From a checkpoint of a small CTC audio transcriber: log mel input, 10400 steps.
Rows from block 2 of a small CTC audio transcriber, named by matrix and row number. Rows with one number belong to one neuron. Each number is 128 + 24 x the weight over its row's rms, rounded and kept within 0 to 255. All counts start at 0. Numbers have three digits each.
After each neuron's rows are labels from the 100 clips, of 14976, where the neuron reaches its highest value: "loudest band" is the band of the loudest frequency at the time of the peak; "strongest on" is what is common among them. Only what is clearly more common there than usual is listed. The data: strings of digits, spoken by a formant synthesiser in many voices.
# fc1: MLP up (model.blocks.2.mlp.fc1.weight, 1152x192), inputs 0-95
# fc2: MLP down (model.blocks.2.mlp.fc2.weight, 192x1152, transposed), outputs 0-95

fc1.543:138153136099121128067087130164166096124145151145125125177116161125115124145176148100062139130129140139106127124128133098116121099083120143138111106098145127140144109132132098134140084099152110136174139139149083104123140109111123144154125144130146150148160132139120109108163121107120103135
fc2.543:137103124136161141176163129122087158106137107127111129103180114102153131113096052159192125113130095110108121126143136150131095131158119162098142125131126119115122141119125159115135153147127127152103144141116152136099124127157131105100096089115115111118079119097133148149103146172129110113
loudest band: 250 to 500 Hz
strongest on: "two"; muffled (low-pass); first digit: two

fc1.298:140118133098120103126126140156182121146116126157124147129164142118172109123133131103123065107132120170102159120123155141115106114132135100097120132104157186168087144131136142130122140122123103116177153141081101116086089159115170118159180174137165118117142143183139140118133093111112095132
fc2.298:080158112140163155162167101107089116116112118111160162155164071146160113135162124092142146159113101150118090138115121123108136137114127177119127120128116102118169130134110096109110176115113127119129156135122130114111168119110086140101141142132116109107139093112113120194091139140156186128
loudest band: 500 to 1000 Hz
strongest on: "nine"; muffled (low-pass); first digit: nine

fc1.171:138134154130117157177111156127109130092155147105103183100093151118137118098160139093139109167123120129126152160102164105123117125084134112104143146132142162098133178153118151145177154110133140148164117140134148140114091150184152117136136090125117125187119102146146085088120104132110165147
fc2.171:119103076160120182144132136138134115064136145139184115145148131115112135129129146109104134125124111181180108146130125125116121079153097106120151123135120099125132122079126093152092153148121094123103132146093118127129152119139133170175105165121125090121118170127120150151171119110135114149
loudest band: 4000 to 8000 Hz
strongest on: "four"; "five"; number of digits: 5; last digit: four

fc1.224:108127131094122160122119107108111110105155092131134074124115162137128123117144111115163161128095181146148110145127144103188126117146127087136123150089107122150119126117139160147134092179096121118148123133149096123116115094155164118134165156145115090156127171090159150099115155099107100090
fc2.224:139123104146090110110092141122113175149161155156119128171106160123138148133146089149154125119120149125157102172108134155120131133163121100135141106110140150139130120198152124133094177125151170137091138144145114113123093130153163084140156116122121084144074102129133113103112165124142144117
loudest band: 4000 to 8000 Hz
strongest on: reverberation; number of digits: 5

fc1.491:191159074108102156113129100143103102136162153116080102106136088100128164095154090122129152096095166128104094121090136125134154128123092126134173118114121136154173155159144091140119134117120122135126140133138123152090110134131121123152113115100108137155153161138119152095122094145094123108
fc2.491:072115103153074122106099135112149179147117117121136134124138174129100123130154087142105153165128081158137087103162122090152120095116146123128121187121109164147127142175144116151132186157112128129172147148142131078176166128101108134130136114134113099128129113127132128095134113091135120109
loudest band: 4000 to 8000 Hz
strongest on: number of digits: 5; "six"; "eight"; "two"

fc1.415:135112090147146100131116123138166123137124125118130184095130130096111111125130143142123103139127128120101102126111137134118148114144103138123099130122129153127121088155092106141173130119163110103112084149105143078126109115171133116167141140103147126164120162126153159156115166165121135138
fc2.415:111134159115116119133139106126115132106118143066153139129122150104134133156138096128124127118158095150161093159090099130117112159095111122100111116166144137132114134151145130125087149106113153134161090180094122118135105103113097140046117103144111165080105111136110111162111144157148115091
loudest band: 1000 to 2000 Hz
strongest on: whispered; thin (high-pass); white noise

fc1.516:141118110133139153146115159124099148140127138117091132089092106127090125198164123109132125146118180133097088140154105144107140109147158109139145143104180149098129156116171085150116110152133098151158155107139144135137109093178138138100124126128165078102144165110127158152133128136126100179
fc2.516:090111146171130062135134139116111118110126137100103104129136119176131122113116114108125119179135121124107157089145103112093146128106117126111138082145129174124138151120129118115146112148119116081134162177106096112165144149129147152101140133143145107126121135090108183122121150155087144122
loudest band: 250 to 500 Hz
strongest on: quiet level; "three"; muffled (low-pass); number of digits: 5

fc1.344:128132108137144175120160107188095093141129132123089119123106127129114139150116142123162139118115120150167144136102126117091127104092165165115071085123128127122127138175121067124100114123175159118107155113157135129129088124113144121139092077149107115108139185092151120093150073153092105112
fc2.344:139119152088134103084101161108134123125151110116178144111159152129132123076099149130088118161151124124086104139107129135086107137129100155112178139157130121121108125104157166139160134163115130139160123141115094139115115135162100132115136159066128129168098142139087135155097129122155129135
loudest band: 2000 to 4000 Hz
strongest on: "six"; voice: child-like voice; number of digits: 5; last digit: six

fc1.115:120091153111094118091138156143126139146146143107110119082109118087181101171145121129127101134102109111101124147117134126098123133153102104167168153137138109130122129132119141147137113114113123151110131108081067173076106150124139136139106155114143124150143117153162187117152134131102144138
fc2.115:113152112135145131123067128153144108121127110185149114147141120143115160120124121173139139121138127172166141113111082157147107107130148101117137144130114129128135148127095104145136124135128160151128128152123143106126148146090098108135163144093124129108092119128129105157111104135172174112
loudest band: 4000 to 8000 Hz
strongest on: "eight"; last digit: eight; first digit: eight

fc1.611:089147123126172098109112097155127142115121129117105116161124119102152108126163138125094120127173145146139177108123119191128119109136081152138074167146142122133157152110133124103090149153151116122103148115106147146125113128143157163119117083160093159103143139199126139127115119102100091164
fc2.611:144111135137085162156101168105130108127120118135138154116155173136122150115097108121164093123078129115112089137122119106165140120123159112097165128148122123136091112148098122170193153082125132139171104134115164126158134170100101112138126176116145101113113155056111114140141120126196156093
loudest band: 250 to 500 Hz
strongest on: "zero"; voice: child-like voice; number of digits: 5; first digit: zero

fc1.753:136108148119148141089161144143122144140143130124144124117126123077134137090117123107122112105106102135163188183165144151162137145091144101109091078134144115179128112126171076124114112128133136131102182131115127141149170149155150156165159125120098119168111160148169147093112115111108108102
fc2.753:151159140129158109144130130151127091120133088121133100133151152163127134165153161188154146130104118122105111087115119173121145150167131170137140124087124146066119144087120127134164144121115076109121073111111159135108088132132126122091093124120134138111142096111106105131167173174145147096
loudest band: 2000 to 4000 Hz
strongest on: voice: child-like voice; whispered

fc1.71:145103119144116149201110101145134177114126137121102141075132142139139144140105151164134149114154110176152116136109097101156117102113122149119091097095207105089119112150150122125085147123101191111135116135137099127134162140137132102112120152138125137121141127111122128115126190119121175122
fc2.71:132131127115121117076144142130114111158097132113148077174147145124106111104131115087123126121108083100114162100146160154073102155120131087172127119175080170143112140119095134144180115138144095178127128114157147103078116105140109146123139146109078125165159136171112174175082097101119113143
loudest band: 4000 to 8000 Hz
strongest on: thin (high-pass); white noise

fc1.188:159159112127153125131119110161150163087134141155154142110162143120128145123185122105138121118150124125135143128092107150105156114128128135134098131130178105126106075139133069096145090117135120116117098138121124166111128157117112116146144104122131185175158126120148124088073172158103118121
fc2.188:133089145161134145153140137118144095132149109106142158156105148103126116141114086169125131138120086125106085089157127134163127098100101138109132107145109162126144160121121142140102157114145162163143129158137147136143109120139088120132131093122096105083093078155126148167113141156113145086
loudest band: 500 to 1000 Hz
strongest on: voice: child-like voice; clipping; white noise

fc1.334:138135081168159105130107172135148153171142118120140127117141135193100113185124117118108090149157152124135088133167118154116121095083165117104109066122099130137189113116107137133137126140164115148133094130111108104125122128145107124132141123088116114100138141110112162162120160131101169130
fc2.334:104145178076125118123167099120103117114135114139129132148112101083140157110131137147159144090089107126125107090129158104156108191168121131125147178157142092106082131127166141140098132122096122146098160153123109134119133152128128112116109122168139125167125087136143128118157100133140120125
loudest band: 4000 to 8000 Hz
strongest on: "six"; mains hum; number of digits: 5

fc1.744:132157068128136161123132129173130131126090181118093124101138141111121077109093166112152144125117109128112118124110112114120121116124130119135078085143143127148150134123121151136085116132168122106126119155130143101119134133144107155157107139090125143110124145132190142155116126113118137098
fc2.744:131133127158132126143160094104130151090123084122181142074164124076113152172123103137119124137095146118099127119163126110120145144145089149120151158131156116109100141117152136110165140136096117145137135133110094093117105155147146077110159133159142107122111129146082098159105147182123088111
loudest band: 1000 to 2000 Hz; 500 to 1000 Hz
strongest on: voice: child-like voice; "nine"; muffled (low-pass)

fc1.364:117135145136134143147118106112101087132129141081174124130135108128120167112115130162192151128200156121079121130148109115098159145107163151169124147124203126122111127135106103162107166131120060124109125084118116104118093140102110132118109127138145119136157139141165129078100156164135112133
fc2.364:120182142179134175141129123107154116145127116117100187125148140112141097196156120132145153071144125134136166109125125119134134155131115116143126100155136119090151134137150120135177134108046131114140122139094101146101125109103121114119146136143115125101129131120113113122156140154079131142
loudest band: 250 to 500 Hz
strongest on: "three"; voice: child-like voice; last digit: three; first digit: three

fc1.320:098143136125176165105141092116124123138136113129156162111138084139166121165163192105103102151130132126091112116102171065154171134116159141101142173140110118147109136140152125126111138113099091149140129139136156158129127113130125161153133110132163104148102097123171109148151136127106163117
fc2.320:109110143144127084162137129073153117110164100055160089149180122127123158142120085107135085101161132132138156112112102143086105110169158139129103142138123141123157129141204109096115104104122123182114134135119102159139119165128120124119169114124145128168150136168132149122144123100135115108
loudest band: 500 to 1000 Hz
strongest on: "five"; reverberation; voice: deep voice; last digit: five

fc1.258:126202163129082101117138123077146133142113082131140164164170183160154129117158116113137111110118149108082095097114145144153144118136134165112167129172111114126134164118120130118145153142094120142172138093182128156111098095112107174129116115115141117117137119147178147120120122144130134130
fc2.258:117138149183179147099113112124099148096118103108121123118129141170048094145163139138147153138115160139093107114123114142122103145122106116134112072137128091115109166117150128134105109150130149111158127147118166166120129137131110098120124113095125072147130105134119128117144083129124152141
loudest band: 500 to 1000 Hz
strongest on: voice: child-like voice; "four"; reverberation; first digit: four

fc1.110:151137130088128090153134135154141162120097192113100161155174150122129177113169137122149113114169147148105144122139125121132134107151127068123096125091122092123118137160108110120122120139155130172098093134064161155104157150105099135153121152110159115154123132133162111160117110177084166078
fc2.110:133120128195113164108114099123131113094146083119119153113110122095147155154083108117092127163132130135138096154133138111162137160113094169133183113135128110119086134124127128122161160150159108125122158142158106105089102107096135133150171070141119138120156098122129146123138154104155099145
loudest band: 1000 to 2000 Hz; 500 to 1000 Hz
strongest on: clipping; whispered